config.yaml
dataset: "drawings of small networks of dots and links"
image_size: 32
horizontal_flip: true
mlp_ratio: 4
learning_rate: 0.012
max_grad_norm: 5.0
cautious_weight_decay: true
batch_size: 256
epochs: 60.4
final_lr_fraction: 0
Rows from block 4, named by matrix and row number. Rows with one number belong to one neuron. Each number is 500 + 40 x the weight over its row's rms, rounded and kept within 0 to 999. All counts start at 0. Numbers have three digits each. After the name is the row's rms in percent of the matrix's.
# fc1: MLP up (model.blocks.4.mlp.fc1.weight, 512x128), inputs 0-127
# fc2: MLP down (model.blocks.4.mlp.fc2.weight, 128x512, transposed), outputs 0-127
fc1.401 091:441509477448453491522470459454455498521435533478441466550497546506444545564463494489487527506464471410526485505462499431517476567468486539586503464494465473514512472573451514491538499492525511542535541488440528507532504457478465519428415512501535497499543527466471433513516583559491491514559516560543515439527487472531426533516469549508463573398522514434443499463439451439460483494527
fc2.401 087:503457483525513486557435549569547531526512499518507467527516578524513512488476505502464477479507491456504487568462419437494472484477557461513447517484492512469512415454546472458558532475485524498567520495442525555462418571419459533454430524511484500491556481502476533451543439542497450489427423439555433441450443546494551433495476533493467477495450413480471485478485511484445529508493
fc1.402 108:476492537484514465506468440572532517473422499529542481464512531537545536448545462457534535549431579495526547513484483476441543499496540500577564438474440535497480510548460536517436555528486531428385559396446524534524487516593546510497531490494538492469530533508507442570461482422524470518455535457518475489483550518531483482524557478475498507465507484451469550454485532481542460511496
fc2.402 110:437537534545472479517530476485471491550502502500506441495592433461517495609527570496529510523465478528453607528459550567460531485528499488534525484492507508500552522493441519482526491534450461503460495493465398504495598481532516519432457490464456560511569541530519507453503488476464519531584541512467465470490527447440502477493502476501580503526470553454469541477504494476468591492594
fc1.403 106:549525573455506375467515462485475452519432528423521437463547547540464546535518503477526510595459428539479472496492534467514563492479522519502440465478503551448564546505514510502524534480517439469540488438533544530498451567442496512546471533547551479522492553531486529414479451540462492449535542541529510508446513557512460521532484408494541519491503446547466549464483505533468494501444
fc2.403 104:529518474551411457542514503546496548474517531605460528456546438474466461522468494488495447568541507573501492525574540431540515453480534462526449520515597497498587525538493562465518498545491488548503454492443564503548537467518520530567521550502480576493484556491492542448476580490515540472505550485466488495514518487468558531509556524451577470532469517469527432529511507486449466431487
fc1.404 114:451493507481529489509536463467525506497516485511514507454476544453509535483561413523483500524559519563438477490528526475519425447490437600481499468423565505466569496533476479403557454480513494478474460496493534522562494517442510567453447522555418499511552548483462436521506452498492462499463497554531484543574501474511528490442409553481467544569485487420502488566458489456517538532520
fc2.404 116:507498461514469527488576523499499458484483510473543532520430532496526416487550559490479475475542500504423496454472447539555485559502506494513520503525445518513485547499468494444505573550561488493497431526509452459519539485452488525461453534464541587483487489523602479440530483495503573466443544486538463495454532471444505493427493514467417531432493529483402471514508454460462616552472
fc1.405 110:466481489476510533600514469543578494552490420468496501516494475502483548512532523524569438524485458547421474516471477480475534537493525523518518470549422523431526445430511538531581467517484561502479482511509498539495567540509523460489474512449478468468537509488495486559516453408514526517400526490564546463445470521473427571479449563514490584446484470535509421531527495471453485499544
fc2.405 098:457502543444478538465459521481535526480547466482466485526508520483539453454428543550456468456547475510540537492533512538531454464447461492498446474566491477418483496518455520434432550513454494517490409533465479596466444594495488549486500511488506540544543488491523505387462486547567434451494558454486501563564509511570518511499555529553534568526487544478545475501511488436495487498489
fc1.406 108:546576455486572522508445538453539542490525486454547509453557523547478549458561502530535526424490489555437550533543464512519509448543471531429458488516555499499504457496494472491493542490516507557560494475485444430452521484511418495482467451460477473519507552428530477462469524458494521524517609455571518471557487576510529510464513470488519484497539498523423538541395499542443452527519
fc2.406 101:531540509495382548523431472535539513467593542527540454511477513504457519420455509479465505488490524507477465524462441407485491409556497425544511551540518497502522500550468487487469527581543505554509505494508541518533534438506492492471558500575480568461488438475479492475525450538455582470559495471507440496503464471504477466490471494563488435466573510488575481512480465479551548528443
fc1.407 114:536514491540539528540527489458509522435422469487569471375428464641537505460559489538536429458473493462540476522461516523508567484499549512441532462488501393442454533493506526488503515514560523515484515418506504508483497516487468403537487527497532474474499577528503475502481508472486418445547456486555546472502493530528498496489489492575533521467443544533506534520544528477505506486542
fc2.407 099:425484558533404452518572482491508594549470489503511420510516458533470497530457498484496497439458509480497598520491519474484530568526480468544490506494531503508551562553492513502515484536526568531554528424501508501521455534519496470450410534494491562518507503484481499568601541473489474510467504548484488487471551483469525506555486491559437568494476546492496518522488433489408431461410
fc1.408 091:447493452436542474490500479523486520446568534526570470556399490516571494477508484487491480482484525434422513499477483470530473512554457441437469541473578514470499500456614508505461585423508515529471587475488496517501564493519553531489475540539539556495497528559486551503493494508484488519543533428471477476453480531574500448523512477406509489505508543531511433523522527444512424493452
fc2.408 090:484508433547520491532441450508524444518497540473471489540500490503500454533548490503476489518431506479507491524559461509476485514429469558525542393490598447505499518481447492474523468525507459456462543484453489517508422565479458507545473539477454582506512477535458495494444583461550429514539524468509562520536476462446519538605473429454510496514530457533494547521388491502482508515584
fc1.409 094:507477510514509505437509502461472536498438492534473497514526509487531517418480441526463524546541452613518499489463506472479481474547451584525525513542399460497532514465538492530497462464452459517513509559491605574554511500552500538474470553478492555546559532525537503484505509476560530520513560488500441482555468569546529524415515427427537499470513503584406467511497519496448474455508
fc2.409 106:414544439529546533466470468471481515493451480481512526439413554472538549514522558516493501506383482481423490533571464488453526537517444496481549535536493533445456492466492506521527521587519483512484420541539497454472520514532509451532471507469482562464527522447516480463475546528420568537526542487512528540560472467496511467511523403529441476510461531479446546543514602505519482453525
fc1.410 094:544473479442514536548546520460543623517526481518491446406523480475481525487499441570461484526463519460512479469552516515506439519427532504507564513543479523445518477496548468488507509456534491586462504511422496451505511517522487498522511545558493474537517549528489487522482597446485479537521485511418525414504511483463570538434543434543475551438533544533464453497531489537573473442545
fc2.410 098:421525536515451508543452505472536472489503451480464531521572461501523532633508556567487445452478513463489529509457535528581492439432573480460486463546560476435500548515466496466519463533461578502551510484506500512518537511472559460520533527524476516518496449524503465522465531478441541500499514516467494465540525484496584505497561423513489489488550554525488440548515572525556395544462
fc1.411 111:508494501389527458524538514538543483435516541552521477480543555460402552457508512507483518514506556491533522482544466587513559530515576484548421456532452483529511508525534459488491531474456532513529494446558530524493498456525473555552573513480520445469529500470432522561513495483504538521482427493519415508466547515484490511499476448485535559446449472491473477475593432494442517490601
fc2.411 106:542490511490503447542557482509529505504479461451528470494479445474520470534541437493522524489480482525501545456540531427508484514477543462499498506471470484545485565458486525529484451541459516492564497484609472511461468467452551509433523544417538531487492584459501563522474585540510492504471523507660457522527463440547497561507441497416507449531439521581514457529536511497537481464482
fc1.412 120:518468445527519511509486586516521506439503493412460498494551491520513507527531480461531492481488513458434520478471529492430538472531505479531537488499537490462467539523515498533477495400500481520506496536525474545548551493521441394480486463514526478519557627502517455492480505528514512490446487500511545517505453473533514561472465414604520468458553513446479494499452559558355484558461
fc2.412 112:535512469527408445645463544597482495503542455461519464599498493494481561522446516497506461530466484457547399512479562516456547578468539521482483521515473460520497514527497540551532539530515497499562528556544455450484515491497530519491528534485423486485481505454474502456547542568442539532485508513470494435513528537458488475479445503541605513472550527444548501517469510481504507494485
fc1.414 095:478409488454477486458570493508437456549471506501516416514551523555490492524473588414444458439509493498533489519509462486536551483453547512510497538501551479561521505506513490440489411584498512471473501558512509475416477517594551479505518486499447444511513497474465549441525522460496492498528590483536516509477529494516519497518453456443456482590474442463490539518523616494461470476496
fc2.414 103:489487406548552464430525558471477420482517417431593559531527471533493533438525554479486483534451561501477516552496525484532497481469488564481540433517517498517530582507485515445520504501519532485479504503510562517496512484446523501459546474518500463465504507481595428482508523492503498500531490529573438546513516462482421482467503479501451554469458549359474463446464493463555509481503
fc1.415 084:490558439565497564449535479523478465530537519561454456486501543462533500538457525556556469564445478566499455524531523491458551473502395534408540493489483513471508511549533498542529492481539468495582456476470469480417552503522476475397490554473514471487491475521459582543474552458525534518564475522485536518495479568536427518482468518469495479512481567437526461458490436500495424507502
fc2.415 090:499485491428545470467463559454473488507391477468561515426507500452465570530476477463516559494505496528449514471480518473567445457521481467491510491489555531535430492502449514516480546533438495481492472504434493497448488503481440469478523579470521485513587429449450418475547492463502480605491485520466565494546481479499499502562500499615482594549522533528474497501510514472499523498573
fc1.416 109:525473509498498465452449506464516474503460495498571497449521478482479475528447420489537537517471439496556576513483550591449476602454447517516448526508471537448489527560466465464459586494524589492505495409511484531454480535550534502501407490536467570458505522490527536515499572511439493478472492515521531537476579600459477502536534500496509438432536437522512487485538506544521509498530
fc2.416 107:508491492489521486462557509476543603580562521523490507506531530520477512555522480480433485523432521549561520426465475393541559394529508533501511487538507460468520451531521452459500504511507505504536545539555408473463500516549525566445414514479523498492547405493445536490454528503508463465519533472574479539527451466435503555470526543468509490511541509568475453503514469496481535493556
fc1.417 096:448474429484532421482480466509520463509542462491535592505507506463531513458531569530504489508486474498451603429527506470424506511555502507531486568483544518465497502428516522474552438500527465490579478485507512553522535460506547516562482475498476541540450486487525542517484465528540562490509565538484444540494435444541431550526487455482484575527505519432511498394491470459531561578544
fc2.417 108:504552442487480524534483558541464479432486537501481511509515495457524432503490525530472512499427550508514510543482506537401486524473513445468448461462506489564522535519513560540524510465469425512503499512505478508453519466498505552454523512531446449483499477576506583445506464462575518426594410482456449438439562499488471526557449488439438475486522501486526606529534479466509578487469
fc1.418 112:491444550444536499557447421550495552552494504507501547405575518530532546460497454536478460489524545502476426455518489498496541575501501530494497404518503552503464546522575527615504397532468503562456524493508523448497495517526486487482457523537516488490479448517483492459506535512401543581535462487522455556510518542496487490469533495583493546521488515455459508523443527436536523488512
fc2.418 111:420471482496496491483509510429493463481545547537517514570544513411559560484462478538477496508446518453529477457476523457445532551518494517508514498511463467528486503524500461487470462438560506528477515491464542569412460538523416497520519452500519457516498479531555476446435448559520561506434496513532407513587439499515555470538462531462466551520445503526570502552545544605472502498474
fc1.420 092:491482523463496480573523506546518467500456439475530485542504492460456498508546513458505507445549494487507512481492427559543517429414482630521447505540471592482544495546534428451540509539474483507502449587507490470594584559516441553509498459462510536452519545459472549470489515527495451502497481537529543515504517501522414471509522463462525490444499490504542574567501559448486501548504
fc2.420 099:535525521457498461492465514481455487584470493487575520507545558492494489416482473432488490456524549514610547511505526486546498494545575565503527462441486550426450485498430516572518472506516507455512561504455507480451499493479488499510471471459533479521496589484587471497490487546476498478544526515455508453419478449410518463463535577439520563480528438531509503552500503534501468580540
fc1.421 095:492536465569481530533592443467516555513529481482500511569472485560446493525470481567524461484433553465549487503485507510478551534515450471452504490545503437492486466484532491457493564506511515567391459520508510547508495545484497533503489479490451448547470470504467430508536504615430456532467609496461499534483449540501427435518507458457435556519500517468494437568493515462443518507500
fc2.421 093:473512488555526572503457562481515507509472550580426467482543479508497324465491513543533498463530538457446530579514503512491516497494564462486533485474504485532491438428424481491483495474449458523499476500471432484507455517470452486531508502467508499511537501484477566420501496459470472482484497436531541508467470577487536563505548445497484525486528398491574509519466459590491526486483
fc1.422 081:542490496536487520432530492431502572530471555470550435532522555567444511569430538527526504456499510450503509563493438486475604506498414545476514511496446471497534515405485467552624525482503510550511490502472573462480478517470520487478478413465465473531464520491503535464521524524523556511464538489533539471510409517503459516463472570399499509540506501483498469474549509510513488536545
fc2.422 089:524436546471597508469524466515480533515484474451490514504452544488481435500520490441537449450446463504483465488451522473471492468527503513475405455518545471508507572498484435438524544458480497556501532581473492478522418576523523529513498483576534534502532490510539448516481502524526499490455484489434447549480450622453566505522514524550452529533447538460546569484540582535496463443498
fc1.423 101:479543534469435428531483509477523506551454539492460483527584505500552518467492495520510470430567561471510482517503621483515448521511458440506544518471513500514468471459530536527493518492437460505542572518464452465484562472477437462473529465539416503526495488527492553448471511488434457502456467427511578531467575509473420515536495459511479490431513514514544480557490596536475496438566
fc2.423 110:513495494494511521508453394478583512523505558478497566441511499551461507477553507564518562533487536535438553533524403420530503496488527560409564477477462491554426508508509513551485505481496446512483521482466517531435478483466457580481472465473497484476456516510570426490561472485548450555521509584464482504499499465464464504485535506471578591548524497508491462514501479520517541419512
fc1.424 090:472522507469470532472511457524466508533543535513512478510450566516554556505477520491474492549509554550513510468450510575464544483417547478465473525530462446412562456460523562492516479533481438451480479505476532545571586520442480506517461488441474569512436512508529558524514525491481436493423464523512455466497510431528530495511526482464480549465514548443503486505484402555479608542579
fc2.424 101:517501511467535489501488525372457481538449461555499527540430552519504532508504482497507453487542521446537470468492517499534413518538588566513536449463493552491515478573481501529490491485442524507527448509524564495491564540445458519581502516585479508464457388498558507529487496510568475561509524538508526480445518403546464429508504511450447547484493445432478476520510503515490465548507
fc1.425 116:468522420498443500510563510504516474502477502508515536448478526524443469538423527473525500501510504508528568489449482495492535574487573415529515566521509477498486387561534483478512537542604493436484458556466549447439457462456534445498530431558530491417502517496516513429447507500532506552486556530565485529502528494521535540476469581499488506521458475471499556521466487528474436440445
fc2.425 107:522522468485420530511527539472499447473503511491486480562426454555571566543520457519444407501526525526514516462462518541473512470548584545548470460538521479438519551498518495605550481476485513486484513510425545514519469502528464468433490503483522522479472442507530503461530533557466521512506490466510436498595499493536544551445515431494575594490523530499467484488496468620555471500483
fc1.426 102:430499506463454497534524448415477465472446521487522477497504464456577512441502516506479462478432480522470561425555470554564464542504536531472471494537430458450470532557506429555481559484520558458481510487472494586452475448549505450464570548477449509536535540490488562499478496603538532551527419498517543480496526532488543513499517531450475494508454432500510518507482553595480462502481
fc2.426 105:468503570508540601601504489495550549553473517515503470517514512556402530459479503487449502575498509485486575499517562519513467547462430441483515475508517491491485522630533445490529480518430556450479482493535479494530521525508472511494513465472439504429539486520487465523484521548573570443550524393469541512505554520488465523504460446468502487540518497458461500552430510499517545507542
fc1.427 110:458503435368530516541515447522477513571509434539513508550513496559470543496493538565453492496496482390514461498526479431512479508546431492443511453502564509549468529517465566506508482544502398459514464507517510513497524446521494541467546496525440472460477461472488531488540508545538489528579470505536504458496500540563516513483425509540508509500507507584477478470495492382490442578508
fc2.427 099:507493486476517499422561551512441481444536538495486465450517452497575467506569541509482519499479501506457505543531490530468449471492500514478478519478518537566463542493407566428531471551464512487538489479470468489497473523501498489444519441561515433485459473504501557508445426534597499486462484411513485542592529560465495538502439547520521519604530463563564493520517562471437519521553